config.yaml
tokenizer: "char"
vocab_size: 14
encoder_arch: "convnext_v2"
encoder_norm: "layernorm"
encoder_shared_expert: false
fusion: "prefix"
decoder_layers: 12
decoder_norm: "layernorm"
decoder_mlp_ratio: 2.67
decoder_head_dim: 64
decoder_fused_qkv: true
decoder_parallel_block: false
decoder_connector: "mlp"
residual_init: "none"
Rows from block 5 of the image encoder of a small encoder-decoder image transcriber, named by matrix and row number. Rows with one number within an expert belong to one neuron, the router's apart. Each number is 200 + 40 x the weight over its row's rms, rounded and kept within 0 to 999. All counts start at 0.
Before each expert's rows are labels from the 100 images, of 14848, where the router gives the expert most weight on average: "top examples" is what is common among them. Only what is clearly more common there than usual is listed. The data: numbers of one to four digits printed on busy colour backdrops.
# router: router (encoder.blocks.5.mlp.router.weight, 4x256, trained with AdamW), inputs 86-171
# up: expert up (encoder.blocks.5.mlp.up, 4x128x256), inputs 86-171
# down: expert down (encoder.blocks.5.mlp.down, 4x256x128, transposed), outputs 86-171

# expert 2
top examples: length: one; last digit: 4; first digit: 4
router.2,187,195,190,201,125,324,144,186,204,166,265,182,218,222,225,248,169,169,204,168,146,282,199,147,193,190,231,256,199,169,225,184,237,231,151,142,156,199,178,213,191,111,215,173,197,216,215,260,261,270,179,202,131,225,265,169,195,225,233,145,234,188,184,192,186,217,221,150,205,220,197,143,269,185,214,264,212,206,228,179,241,188,223,224,114,216
up.0,198,201,194,137,194,155,275,195,187,190,197,211,167,205,233,209,193,170,212,161,186,177,142,180,203,113,187,218,234,246,210,202,115,262,196,185,213,179,183,211,236,171,159,228,119,218,138,170,202,292,237,200,143,186,214,217,167,277,132,199,230,184,207,239,272,200,181,175,191,155,186,150,128,149,206,131,164,224,322,251,197,226,173,146,220,197
down.0,185,175,151,259,162,162,209,169,217,175,209,239,187,210,201,234,187,230,103,125,228,193,217,153,122,255,153,197,212,177,232,254,239,199,188,236,191,242,157,221,169,231,164,179,172,249,266,207,375,168,169,154,191,208,299,208,279,169,208,222,195,271,223,218,254,198,300,243,183,214,163,97,156,258,126,193,171,152,162,282,279,208,244,210,249,181
up.1,256,192,229,190,231,146,170,209,241,144,126,195,133,275,168,207,116,193,155,204,193,199,155,208,184,231,240,183,151,145,209,175,224,216,238,197,225,162,233,243,239,259,213,212,171,235,244,155,168,234,250,220,228,226,138,150,194,198,185,151,185,158,203,194,188,207,232,151,232,235,186,186,167,179,231,261,35,266,141,218,241,228,182,202,151,222
down.1,210,253,244,161,185,178,197,179,152,235,152,212,170,176,207,156,229,268,126,174,148,187,203,209,179,240,207,132,178,184,282,161,219,146,177,227,186,164,148,157,157,198,208,178,185,189,243,195,189,237,278,234,156,266,203,202,245,204,270,184,126,158,220,239,136,221,213,205,229,161,136,140,213,211,207,173,162,220,233,181,174,152,219,157,208,200
up.2,173,214,133,206,238,201,243,203,227,255,223,268,331,178,201,144,156,166,211,189,243,138,162,174,264,231,206,224,191,225,211,191,170,219,264,190,262,194,145,177,191,191,180,161,195,161,179,191,141,206,158,215,224,169,152,111,138,156,278,259,245,254,132,147,161,279,238,186,233,277,164,191,180,203,226,233,120,216,192,268,211,165,213,191,185,240
down.2,232,144,222,142,172,231,179,205,300,284,144,214,221,257,236,192,267,193,209,217,181,195,230,206,153,151,227,272,254,182,198,174,249,195,189,221,139,199,177,170,220,213,132,212,167,212,217,246,275,223,206,291,122,192,225,124,228,223,193,175,222,237,230,193,124,270,236,175,260,189,151,208,255,260,160,250,213,266,239,198,208,247,139,202,189,214
up.3,189,201,221,211,161,139,162,144,182,139,152,182,217,204,134,249,213,221,182,203,214,159,250,207,225,158,258,141,222,158,113,246,232,181,325,162,199,159,198,170,156,206,186,194,215,143,276,170,208,208,131,193,202,202,156,269,205,235,170,185,229,129,219,185,241,260,74,237,246,128,243,234,187,230,177,204,217,179,219,167,244,217,150,225,191,167
down.3,239,163,234,231,170,181,167,169,219,223,276,156,262,168,224,192,237,154,248,213,162,264,166,268,227,162,228,190,186,134,210,171,226,266,192,197,203,135,172,244,232,183,260,216,231,164,174,186,160,128,227,195,152,217,136,141,234,226,178,210,198,143,226,219,240,210,151,130,271,180,196,209,220,154,168,257,270,157,234,174,200,190,244,221,100,134
up.4,175,197,250,185,174,205,138,178,243,132,159,193,229,235,140,232,210,219,246,198,236,126,164,214,197,168,258,197,143,210,172,167,220,207,170,228,101,168,188,166,183,176,167,181,166,210,259,166,286,213,238,237,251,139,193,113,256,179,155,217,124,177,192,215,194,178,168,196,220,201,211,214,271,217,196,391,200,217,145,202,163,238,191,191,178,215
down.4,155,229,219,214,170,152,278,210,255,226,205,254,271,191,214,236,191,213,142,219,180,191,202,229,233,184,270,193,194,219,112,158,193,228,212,185,293,187,154,153,218,215,165,189,283,168,239,234,261,222,165,228,213,268,186,252,115,200,276,228,183,159,182,209,181,171,170,177,228,177,176,227,253,230,208,212,173,137,172,190,191,211,167,258,224,257
up.5,157,189,146,200,183,262,216,229,209,210,240,234,233,236,189,209,261,216,210,212,126,132,114,220,137,251,184,179,180,207,184,179,183,250,210,168,197,190,226,73,192,195,201,227,181,187,167,194,221,186,156,149,198,208,175,184,139,213,271,222,200,174,143,198,195,240,208,160,172,183,128,238,223,151,158,214,158,219,187,239,222,185,212,181,226,193
down.5,244,156,199,216,145,220,250,244,139,236,246,232,204,134,141,224,303,199,211,211,233,154,100,203,199,152,154,204,226,136,215,184,215,199,231,208,110,190,257,103,172,173,189,193,180,148,185,231,161,210,208,185,251,110,195,141,180,173,207,166,268,201,185,156,253,206,232,239,202,175,203,199,184,250,198,151,195,243,277,275,142,248,210,250,210,276
up.6,191,186,223,245,253,167,226,212,117,210,183,167,308,250,154,129,172,193,238,200,187,216,205,194,139,164,171,185,264,197,284,214,198,227,234,198,196,195,157,199,214,244,203,174,229,181,211,199,99,241,180,201,203,198,217,221,205,213,199,172,212,205,173,147,248,203,225,200,173,194,208,187,146,185,237,162,212,230,216,165,177,177,200,186,188,176
down.6,202,184,121,247,215,179,285,208,145,166,155,197,198,201,167,236,255,231,187,244,167,222,178,188,278,332,169,196,210,239,258,170,221,233,227,235,190,241,209,137,137,124,149,225,205,221,245,222,260,229,185,182,157,229,166,172,255,191,223,211,210,195,139,261,176,212,214,185,220,215,184,243,152,203,167,205,242,184,173,190,188,186,180,196,210,175
up.7,214,156,253,187,220,207,193,162,202,223,182,291,193,154,161,196,188,216,238,336,198,181,153,225,243,187,216,208,241,221,189,196,185,271,174,264,226,198,219,244,264,222,258,128,148,209,171,207,200,205,226,216,141,180,166,175,157,225,192,222,235,176,190,217,218,263,171,196,261,257,197,229,306,109,163,213,122,260,156,312,173,228,203,116,168,208
down.7,149,182,193,187,210,173,211,255,269,201,142,126,240,249,171,200,171,226,195,208,136,188,219,214,206,227,227,256,225,273,265,233,168,210,196,221,176,185,217,245,265,190,147,247,222,220,236,158,222,257,175,176,142,229,178,299,175,262,253,213,170,216,188,128,160,177,173,194,228,159,158,190,124,332,115,187,199,219,148,180,133,172,232,185,234,191
up.8,178,178,159,196,276,223,182,196,171,207,276,190,249,215,249,211,155,239,280,222,162,137,259,215,185,204,144,236,170,261,202,200,132,205,256,144,195,197,239,143,177,129,178,194,171,159,233,199,211,233,238,231,158,253,227,211,208,156,156,224,201,237,289,208,197,146,147,230,214,191,231,186,275,130,162,211,211,199,307,137,199,193,155,175,169,215
down.8,196,194,218,182,143,148,212,194,133,243,136,183,253,251,169,327,111,157,167,211,182,222,156,207,184,261,204,181,155,129,208,150,295,108,207,160,181,199,210,133,190,199,163,151,198,211,265,198,201,149,176,204,161,261,244,114,154,203,205,184,204,278,163,140,193,238,204,201,169,114,108,174,166,198,167,108,244,225,263,147,176,298,245,192,224,243

# expert 1
top examples: first digit: 3
router.1,252,194,138,193,204,86,174,240,163,199,153,172,206,171,169,146,252,239,133,189,178,65,155,162,302,218,241,240,204,247,153,213,300,220,182,226,219,187,178,227,182,183,227,191,118,173,183,149,178,137,251,194,216,171,199,259,153,207,133,251,265,176,169,227,197,203,191,255,144,194,158,170,184,216,188,163,156,183,171,203,202,256,213,155,184,171
up.0,213,165,147,179,179,187,247,229,168,236,226,224,245,238,312,193,231,178,173,123,196,195,265,195,151,214,179,168,253,154,233,175,130,207,219,157,202,204,211,193,200,156,182,239,243,211,170,267,211,212,156,215,168,167,156,281,226,228,245,146,236,177,206,240,229,232,202,252,196,159,66,197,140,227,207,228,178,134,204,147,163,178,239,217,188,267
down.0,187,196,229,154,266,202,212,164,148,161,212,152,199,198,211,197,209,146,197,123,131,162,154,235,223,257,193,114,236,194,158,238,191,197,248,204,207,253,158,228,216,231,168,209,113,182,219,180,171,174,217,195,181,172,163,123,217,209,176,228,180,129,276,139,190,185,236,262,189,273,267,184,186,209,180,140,175,181,179,219,247,237,191,167,249,283
up.1,163,232,227,154,191,217,164,170,208,244,231,180,225,162,198,236,184,182,190,194,207,210,145,180,237,225,182,212,254,155,153,198,227,166,216,206,263,257,246,166,201,224,162,201,234,146,220,167,221,212,231,196,148,189,200,136,123,217,142,149,220,100,262,206,163,194,209,188,208,217,209,195,279,188,181,180,258,182,185,169,155,271,128,202,174,187
down.1,176,196,171,202,244,257,156,129,223,223,190,235,202,289,220,261,279,230,245,208,275,207,236,282,193,165,99,202,222,236,168,220,185,149,191,225,203,189,191,199,224,234,245,193,139,196,237,193,197,140,175,191,244,210,239,192,291,175,155,240,233,177,173,176,177,189,174,265,141,209,255,221,142,180,211,189,211,262,283,110,346,191,180,219,177,204
up.2,246,232,183,190,240,213,234,178,188,228,203,212,240,131,159,185,168,158,134,156,234,193,205,233,153,281,190,237,224,195,202,166,173,201,228,183,190,180,187,150,214,278,160,226,210,245,245,194,257,163,137,250,223,207,190,198,225,164,178,199,223,203,227,179,207,286,112,185,232,182,197,199,160,189,243,164,191,184,157,256,194,163,248,155,245,238
down.2,184,216,122,194,273,226,118,210,169,163,188,201,197,196,276,242,148,138,197,200,213,217,229,159,258,222,245,136,226,174,155,205,198,171,277,210,177,213,229,178,226,115,247,266,244,155,176,182,252,192,170,195,198,165,228,211,208,147,253,218,219,240,217,159,211,216,144,237,262,265,185,151,149,232,218,265,238,216,211,155,126,232,232,245,175,176
up.3,204,235,165,122,212,211,222,184,234,222,246,130,213,154,306,194,226,261,225,249,206,220,213,236,196,227,192,212,245,197,214,126,197,205,198,223,201,174,225,184,165,143,173,176,192,188,239,195,169,174,212,169,250,222,156,150,95,215,202,188,184,228,119,219,210,170,174,198,153,226,204,356,194,174,264,179,224,166,236,162,223,232,196,185,224,255
down.3,193,211,214,165,179,180,204,175,241,192,206,214,216,191,146,174,234,226,190,184,219,210,228,196,206,142,229,285,173,213,210,200,206,201,186,234,275,210,275,227,206,154,150,132,122,182,235,193,232,188,175,216,143,205,191,197,338,211,217,232,215,165,157,176,250,197,166,196,228,200,238,247,154,231,137,190,212,174,222,141,196,209,245,116,160,216
up.4,225,200,207,245,270,142,251,191,175,186,244,223,247,152,247,200,196,169,178,197,210,151,232,185,151,246,192,208,219,152,260,206,234,243,181,223,271,178,183,207,235,234,147,218,108,175,197,204,228,229,237,194,202,212,142,173,207,210,163,198,292,173,214,232,183,282,192,180,201,178,194,234,126,217,229,224,229,240,188,204,229,223,221,224,217,231
down.4,203,109,198,172,186,172,225,248,213,181,193,251,186,151,141,224,250,211,219,141,179,203,194,135,210,253,214,249,181,215,214,191,228,200,216,135,168,191,191,143,173,236,294,196,233,203,200,200,230,214,176,199,216,180,205,196,191,240,140,216,174,169,233,219,144,244,237,183,154,226,187,191,301,272,212,190,105,259,167,238,229,177,193,190,195,240
up.5,207,200,226,182,170,266,168,243,175,230,204,209,158,204,213,200,205,195,182,137,226,163,192,174,156,217,243,213,148,200,238,298,219,289,133,231,224,233,225,209,205,196,121,234,171,261,181,224,268,188,166,238,234,195,196,188,218,205,196,216,258,187,207,208,168,148,211,283,226,157,216,253,193,214,213,266,196,243,180,163,183,181,194,212,147,236
down.5,253,154,185,238,170,283,240,167,217,198,187,242,149,218,178,121,112,215,217,201,147,279,202,226,203,165,244,248,206,219,225,211,138,167,145,190,131,171,151,202,197,152,177,215,178,187,186,213,186,266,166,226,204,221,211,229,134,281,172,233,205,198,166,190,239,207,219,198,202,255,164,189,208,201,166,167,237,249,195,153,255,198,196,161,267,193
up.6,182,216,196,212,221,240,222,212,204,179,200,189,202,86,189,247,138,198,195,180,179,232,202,251,146,180,250,143,132,225,208,209,206,188,186,213,196,247,274,299,196,222,247,189,304,182,232,252,222,218,211,244,173,151,273,179,220,243,172,194,142,193,239,199,162,169,138,175,192,184,176,221,227,145,211,251,250,210,227,223,232,152,230,153,238,204
down.6,195,207,174,151,163,232,176,188,141,169,114,184,213,197,279,214,167,213,190,210,122,218,174,233,162,194,185,174,167,234,259,227,214,250,185,291,193,204,196,197,146,216,158,221,249,108,204,158,318,239,200,171,244,161,179,226,301,213,203,194,195,170,209,243,213,243,209,233,198,172,228,126,160,176,214,197,208,112,194,96,219,172,193,207,276,240
up.7,171,203,225,203,294,165,125,250,215,273,229,266,191,205,241,128,180,228,168,215,177,267,194,182,178,210,172,165,178,117,178,241,270,167,143,160,190,208,236,133,178,154,183,211,206,193,174,107,176,232,189,170,258,179,227,190,163,196,264,236,257,176,180,155,228,225,233,228,185,144,266,209,240,182,210,262,267,119,190,224,232,184,236,132,182,169
down.7,231,173,142,206,183,181,129,211,184,186,226,279,223,209,191,127,116,179,209,188,240,227,251,188,168,193,149,172,193,194,135,200,216,184,195,218,138,196,277,247,168,210,203,197,242,164,192,215,245,237,243,194,247,219,218,214,123,176,259,169,242,208,217,241,217,214,178,192,143,213,151,215,300,218,144,199,191,204,181,169,287,273,246,149,183,191
up.8,140,218,175,324,222,175,152,204,151,195,221,209,188,211,199,164,227,207,231,176,115,258,159,173,216,184,259,232,146,220,342,148,277,249,255,189,200,196,203,163,178,221,191,212,229,169,162,223,183,164,220,259,206,191,193,125,202,215,206,236,260,213,233,196,119,171,222,192,242,195,193,215,180,183,197,202,282,176,141,218,176,140,248,191,213,262
down.8,164,214,273,187,198,221,266,228,186,251,233,248,259,180,183,224,167,112,168,202,243,145,260,315,238,147,197,256,187,219,206,223,170,178,122,217,168,177,159,243,195,225,213,266,203,188,181,278,207,216,197,246,185,240,185,178,152,175,183,196,169,196,225,155,183,288,197,181,160,204,165,237,182,298,204,232,181,185,250,185,212,212,199,224,160,244

# expert 0
top examples: on a plate
router.0,170,183,191,261,283,125,198,225,211,225,241,192,223,219,222,226,222,259,230,268,257,146,214,271,166,190,169,129,210,230,198,189,155,190,247,203,232,212,228,174,245,298,218,234,257,195,260,195,211,224,250,165,251,140,149,209,293,174,77,219,146,195,195,169,209,204,200,167,198,220,219,263,152,206,292,163,230,247,178,247,187,196,202,295,252,241
up.0,227,203,206,173,138,254,182,195,208,225,195,262,249,202,207,233,158,217,185,162,160,260,212,213,233,152,183,162,207,161,209,160,197,165,142,248,177,178,85,212,203,189,230,201,239,156,238,172,257,211,197,235,197,207,199,326,113,192,119,165,230,243,190,199,249,256,227,213,185,189,210,149,108,158,185,164,192,205,190,239,248,172,261,163,220,219
down.0,233,168,148,190,202,174,161,182,234,183,174,230,211,199,171,209,184,251,225,238,168,254,181,245,232,117,143,147,159,135,203,199,230,240,207,196,215,195,158,199,176,240,152,192,165,182,241,148,218,183,170,160,211,218,226,234,147,147,259,240,168,209,221,176,87,168,236,155,181,245,209,141,190,211,155,207,221,185,184,230,220,216,189,208,228,148
up.1,145,216,172,148,152,237,193,164,245,175,196,191,202,212,198,201,233,242,167,181,226,166,238,178,209,230,207,268,181,219,261,221,237,123,252,225,191,195,181,153,197,155,203,185,256,218,139,233,142,199,251,196,200,186,186,109,227,172,277,192,190,213,146,186,211,226,166,127,164,204,148,206,216,211,137,217,221,231,216,270,169,215,213,231,221,190
down.1,203,203,161,269,200,209,152,198,154,128,145,169,246,220,214,134,221,202,172,172,195,200,254,229,235,245,181,214,211,132,191,280,175,184,196,252,220,146,198,152,219,183,203,196,171,214,191,190,220,145,188,189,158,176,224,190,115,179,186,209,167,178,182,179,215,231,197,225,169,232,180,249,168,243,139,114,179,145,194,213,148,267,259,260,214,244
up.2,208,151,212,184,202,140,155,218,168,212,224,225,222,172,132,181,205,204,200,162,157,255,92,220,183,221,192,223,214,194,202,191,219,245,180,193,194,194,284,162,209,221,188,203,141,223,229,178,201,226,209,244,228,191,183,184,221,200,178,243,206,161,148,167,234,152,172,220,196,209,232,235,262,229,150,185,171,221,219,219,177,181,224,226,178,194
down.2,166,246,274,124,127,149,238,176,249,159,281,207,209,263,132,207,198,248,202,185,218,173,235,257,199,150,180,166,209,199,245,195,179,183,271,205,143,170,189,158,196,297,177,205,172,206,221,208,114,251,228,201,246,159,244,196,142,146,193,216,242,102,233,129,180,176,194,247,179,201,233,209,217,180,215,283,223,233,206,128,177,170,188,185,212,254
up.3,215,218,221,235,232,251,227,172,180,260,235,214,256,207,193,186,276,183,170,245,218,112,90,270,184,185,166,202,203,202,188,198,243,236,260,215,186,192,253,226,227,211,161,237,235,225,197,178,156,233,212,183,184,175,238,275,221,243,187,186,194,148,187,220,180,228,167,187,213,280,218,196,234,171,222,244,201,189,247,190,261,244,175,233,241,208
down.3,218,170,153,220,181,195,181,134,205,217,207,237,172,198,180,291,98,251,197,176,173,191,172,160,242,200,204,168,205,219,153,199,198,281,231,243,239,234,272,206,202,145,189,166,206,162,186,211,328,203,157,245,221,149,118,219,132,219,219,202,245,211,236,263,182,233,200,244,151,163,153,267,274,208,215,189,179,159,212,215,231,217,249,228,188,244
up.4,213,262,191,256,115,143,188,257,193,201,119,142,158,194,332,159,170,198,141,115,204,256,136,163,141,294,172,143,219,208,188,214,265,187,188,237,176,190,298,220,195,158,176,216,222,166,194,204,160,226,165,218,185,198,244,212,177,149,158,219,264,139,243,241,213,203,155,231,224,267,248,168,88,221,216,115,252,214,160,196,215,162,185,171,273,205
down.4,200,255,171,170,161,196,255,165,315,248,179,253,266,166,211,240,120,169,180,240,187,189,164,181,200,166,216,178,206,245,135,227,217,150,119,201,201,212,204,201,163,190,205,198,265,196,224,205,152,231,198,235,152,215,163,194,223,124,182,268,213,262,127,156,160,265,217,166,176,165,204,186,134,238,206,226,231,207,238,232,197,144,191,164,252,228
up.5,149,176,235,168,160,238,221,142,150,145,155,243,140,224,200,156,172,194,262,227,200,267,268,225,164,141,208,187,226,200,169,151,168,210,246,138,255,234,124,218,273,270,141,193,236,219,133,184,179,184,175,216,265,226,139,193,214,169,185,217,204,246,216,177,175,261,146,222,205,233,109,254,206,146,207,222,182,210,180,161,167,271,193,176,223,279
down.5,185,170,258,205,120,191,233,189,169,259,165,215,158,188,167,209,190,186,178,109,198,137,118,159,194,103,222,216,220,192,237,224,187,179,196,156,196,200,172,256,198,160,212,220,228,238,214,196,193,193,181,198,194,251,257,216,103,200,240,181,140,145,232,201,152,107,174,134,120,184,188,175,127,164,203,138,191,228,170,102,266,192,185,182,265,275
up.6,172,163,193,218,166,278,269,197,190,183,232,129,210,227,238,226,196,175,205,163,220,226,168,168,265,158,259,232,182,187,129,231,209,176,88,159,165,217,208,264,232,108,79,195,235,140,182,191,183,214,187,219,264,248,188,273,147,224,222,182,167,224,268,215,183,203,291,203,251,173,177,239,246,264,214,178,207,156,164,205,185,183,198,207,190,186
down.6,179,252,165,265,213,238,279,161,294,179,258,187,211,204,158,250,173,220,152,239,229,199,173,189,278,191,170,203,204,165,217,193,181,178,248,114,203,144,257,309,175,222,157,186,203,206,185,245,246,168,200,232,190,213,195,213,249,202,195,190,212,107,204,240,200,155,144,231,225,205,266,121,245,125,145,227,199,213,156,170,253,151,158,207,155,168
up.7,216,153,135,161,159,307,204,186,200,210,208,185,218,220,192,182,256,231,194,183,233,188,188,199,289,214,205,174,165,260,162,120,189,190,220,269,179,205,235,211,217,213,232,196,189,238,125,226,260,181,157,233,208,231,190,114,193,190,203,260,161,248,210,192,197,228,183,276,150,179,193,178,181,172,194,148,182,217,231,186,212,194,192,231,210,218
down.7,150,208,209,134,130,268,223,223,150,172,245,241,179,239,124,145,292,213,299,187,258,192,229,146,197,175,204,184,218,207,199,185,191,219,168,233,306,207,141,189,204,228,193,229,192,186,256,219,202,239,224,156,166,244,210,327,204,242,205,208,200,185,215,223,123,154,193,145,175,163,219,175,213,192,172,295,218,176,204,231,162,216,201,271,244,161
up.8,207,168,148,129,164,195,233,204,220,119,234,205,167,240,173,189,175,196,156,199,248,288,219,138,195,219,197,163,228,218,106,168,226,163,107,175,173,151,195,211,222,168,220,184,78,223,135,235,271,239,226,209,241,220,165,208,219,195,170,206,196,236,130,214,171,196,171,230,229,231,155,145,179,206,239,190,236,223,177,220,230,225,202,225,222,195
down.8,252,254,120,204,216,255,130,240,229,196,278,165,258,279,144,183,230,209,188,224,182,157,157,234,235,168,199,201,182,245,275,189,155,147,257,238,219,181,149,207,179,228,167,181,161,267,131,136,169,247,183,160,223,196,243,191,264,157,200,197,226,168,208,143,142,274,217,239,208,162,183,220,160,211,136,235,212,186,246,206,99,166,231,212,196,233

# expert 3
top examples: on a plate
router.3,207,235,319,117,151,308,278,154,208,195,131,221,142,170,169,199,204,154,255,161,222,287,209,193,138,159,159,183,153,165,214,214,121,155,216,210,220,176,216,169,191,214,143,194,232,242,185,188,180,203,111,177,208,221,199,152,166,211,341,187,155,234,214,203,219,195,202,224,244,174,182,210,231,186,132,207,217,153,221,175,163,161,183,116,245,157
up.0,162,211,208,146,129,184,257,224,174,191,243,200,200,241,217,254,189,193,200,323,212,219,212,133,143,214,194,159,226,240,238,238,165,167,133,176,207,174,265,237,181,219,201,194,290,187,263,222,135,244,165,242,142,217,180,239,175,212,202,203,253,249,209,148,211,202,228,162,182,211,177,186,177,205,261,179,198,274,216,235,139,195,200,186,191,263
down.0,242,157,239,104,172,252,253,205,265,239,184,263,172,195,239,159,92,138,179,188,236,250,257,146,220,243,244,156,169,207,294,200,216,146,248,160,242,173,221,189,152,159,224,220,193,133,166,129,233,160,166,232,222,139,132,156,259,242,146,231,186,219,154,192,132,192,172,198,169,140,228,234,161,198,168,143,183,182,181,154,181,146,186,170,160,211
up.1,171,252,158,165,200,225,298,161,189,250,239,184,222,151,219,247,168,186,172,184,211,206,220,190,206,190,129,185,181,174,117,184,166,223,216,204,208,214,146,193,159,254,233,226,248,141,275,224,235,189,217,146,150,244,215,229,147,222,209,248,123,235,133,124,120,188,224,159,235,215,216,176,131,230,198,297,195,292,67,231,150,174,211,196,228,204
down.1,167,267,160,180,164,129,144,243,240,145,206,232,227,213,207,208,151,237,230,181,233,160,204,208,265,218,240,251,178,184,198,242,153,134,227,125,192,283,250,154,239,208,144,193,236,238,127,235,196,185,143,180,159,234,171,207,243,149,226,164,172,237,150,225,230,202,255,203,243,212,256,260,124,178,210,215,151,229,252,218,239,212,228,236,113,166
up.2,166,220,305,191,268,177,161,206,168,187,121,177,178,253,173,232,242,185,241,196,196,213,193,193,244,210,217,210,237,148,252,212,181,166,144,225,149,199,211,227,182,134,182,175,236,174,261,240,186,272,162,226,184,219,187,155,210,220,174,217,233,211,214,249,164,154,244,151,194,202,154,266,211,206,188,175,154,218,173,197,206,163,158,207,300,224
down.2,183,176,228,166,171,233,214,150,214,226,212,266,207,211,221,181,280,157,181,112,212,227,258,129,236,206,131,170,195,175,271,174,159,186,167,184,233,163,126,194,180,186,234,192,279,256,283,230,300,176,197,223,236,135,206,162,122,212,185,200,191,215,114,212,227,225,244,203,152,194,248,98,216,236,253,154,246,127,186,182,143,229,161,206,229,266
up.3,215,204,199,136,212,190,280,199,213,249,239,214,214,198,188,255,212,181,210,143,218,43,178,202,247,235,259,191,212,262,178,180,232,140,223,178,261,198,161,215,186,132,152,207,149,157,143,159,128,153,226,207,276,240,225,259,215,164,187,222,209,273,205,206,173,221,141,188,221,192,180,175,154,229,126,172,115,150,146,201,250,161,226,227,171,166
down.3,144,214,236,197,217,175,234,122,133,221,196,221,249,199,209,261,114,220,210,170,117,128,244,238,228,258,210,224,214,193,213,211,133,200,211,202,254,221,256,217,248,273,128,203,222,162,222,207,188,217,243,191,204,194,152,307,218,191,204,187,175,166,200,238,135,185,200,204,214,235,202,218,150,169,250,202,213,187,212,191,182,205,215,168,253,161
up.4,194,236,141,234,172,220,175,169,188,202,164,284,199,198,252,279,229,191,191,185,178,210,234,231,188,245,180,197,183,202,223,219,224,146,126,213,177,192,239,218,166,263,180,202,276,237,205,207,158,199,218,243,128,218,254,192,214,215,174,230,211,223,193,154,190,225,210,164,196,231,185,263,167,131,190,272,164,187,79,252,225,211,197,235,200,238
down.4,209,123,196,92,254,212,278,216,212,200,200,272,176,202,212,228,212,198,247,213,275,236,185,155,312,263,198,197,275,213,304,171,169,162,273,154,165,214,187,178,148,170,243,177,198,83,182,214,175,233,225,201,189,218,248,222,199,196,203,189,172,182,207,181,255,214,182,118,159,106,214,297,235,230,234,159,258,175,199,211,158,162,193,207,212,289
up.5,211,226,175,171,175,187,280,188,274,158,228,58,149,235,192,186,222,187,210,155,191,179,228,190,235,203,285,192,215,229,157,258,139,213,280,164,236,174,203,239,269,137,222,187,273,204,176,225,205,180,210,159,189,198,226,17,178,178,193,175,174,215,191,191,191,212,186,202,209,218,264,203,191,190,221,272,228,176,186,225,173,190,219,158,193,198
down.5,168,248,165,223,252,242,155,180,185,199,200,176,176,228,132,151,192,221,185,217,185,226,177,154,147,214,230,192,197,186,176,259,207,164,209,201,161,176,233,197,196,207,192,143,173,136,149,201,230,228,162,150,179,250,234,196,258,260,254,226,183,235,324,271,178,147,198,225,221,182,263,230,257,206,199,149,244,174,159,169,177,185,176,175,232,195
up.6,197,179,248,209,239,183,199,162,154,192,195,191,301,233,223,223,219,185,244,269,278,181,248,157,274,188,175,189,172,213,132,214,257,230,272,154,157,208,148,105,163,245,207,210,249,227,136,190,234,232,187,270,183,190,169,216,279,197,187,168,265,234,275,195,256,227,159,157,182,177,148,134,221,212,269,221,133,235,157,267,172,223,173,204,210,237
down.6,219,272,193,202,212,216,266,270,200,306,228,221,205,104,203,132,238,198,248,161,233,193,168,260,205,240,229,188,174,148,219,177,279,240,252,169,156,187,150,201,193,214,192,201,208,249,231,186,192,129,160,218,166,177,181,193,186,189,168,213,272,286,190,204,178,135,169,226,281,220,208,167,146,184,246,148,191,176,157,192,168,183,148,163,191,257
up.7,246,211,246,145,222,149,172,205,240,168,274,139,157,203,167,231,190,179,228,254,229,183,238,181,167,175,205,200,214,196,210,228,120,195,232,249,240,169,169,186,219,199,155,196,124,135,173,229,256,257,204,171,181,209,179,169,227,208,205,210,149,194,265,197,186,186,174,193,179,171,137,166,170,151,177,224,263,229,99,143,211,251,184,163,234,150
down.7,167,128,212,169,137,186,118,171,236,221,177,219,175,171,226,204,265,239,187,199,190,141,233,232,180,179,201,183,218,151,149,272,177,124,193,195,167,142,197,174,262,229,221,199,161,266,149,230,194,167,177,206,156,178,257,142,280,209,192,202,154,216,250,187,197,197,197,226,217,265,194,153,186,190,193,219,243,176,170,113,250,199,205,132,240,241
up.8,200,190,170,143,177,178,220,207,208,228,196,191,242,246,236,181,243,242,224,199,207,180,188,199,178,222,236,204,213,150,235,220,203,199,295,133,137,252,242,102,186,240,174,186,211,214,222,180,166,219,211,232,130,219,273,106,214,217,202,227,239,210,197,189,166,113,136,179,203,200,219,193,136,248,161,222,230,260,190,206,281,98,197,148,177,225
down.8,251,192,243,142,127,123,91,95,164,199,187,249,186,238,229,171,103,241,184,206,229,216,201,197,203,184,241,185,183,244,239,256,219,174,164,145,190,203,222,210,217,132,200,196,232,266,152,158,260,192,181,210,255,177,258,254,185,176,205,175,234,148,142,262,72,182,132,132,167,215,194,165,256,180,210,227,219,210,262,260,102,147,157,188,277,180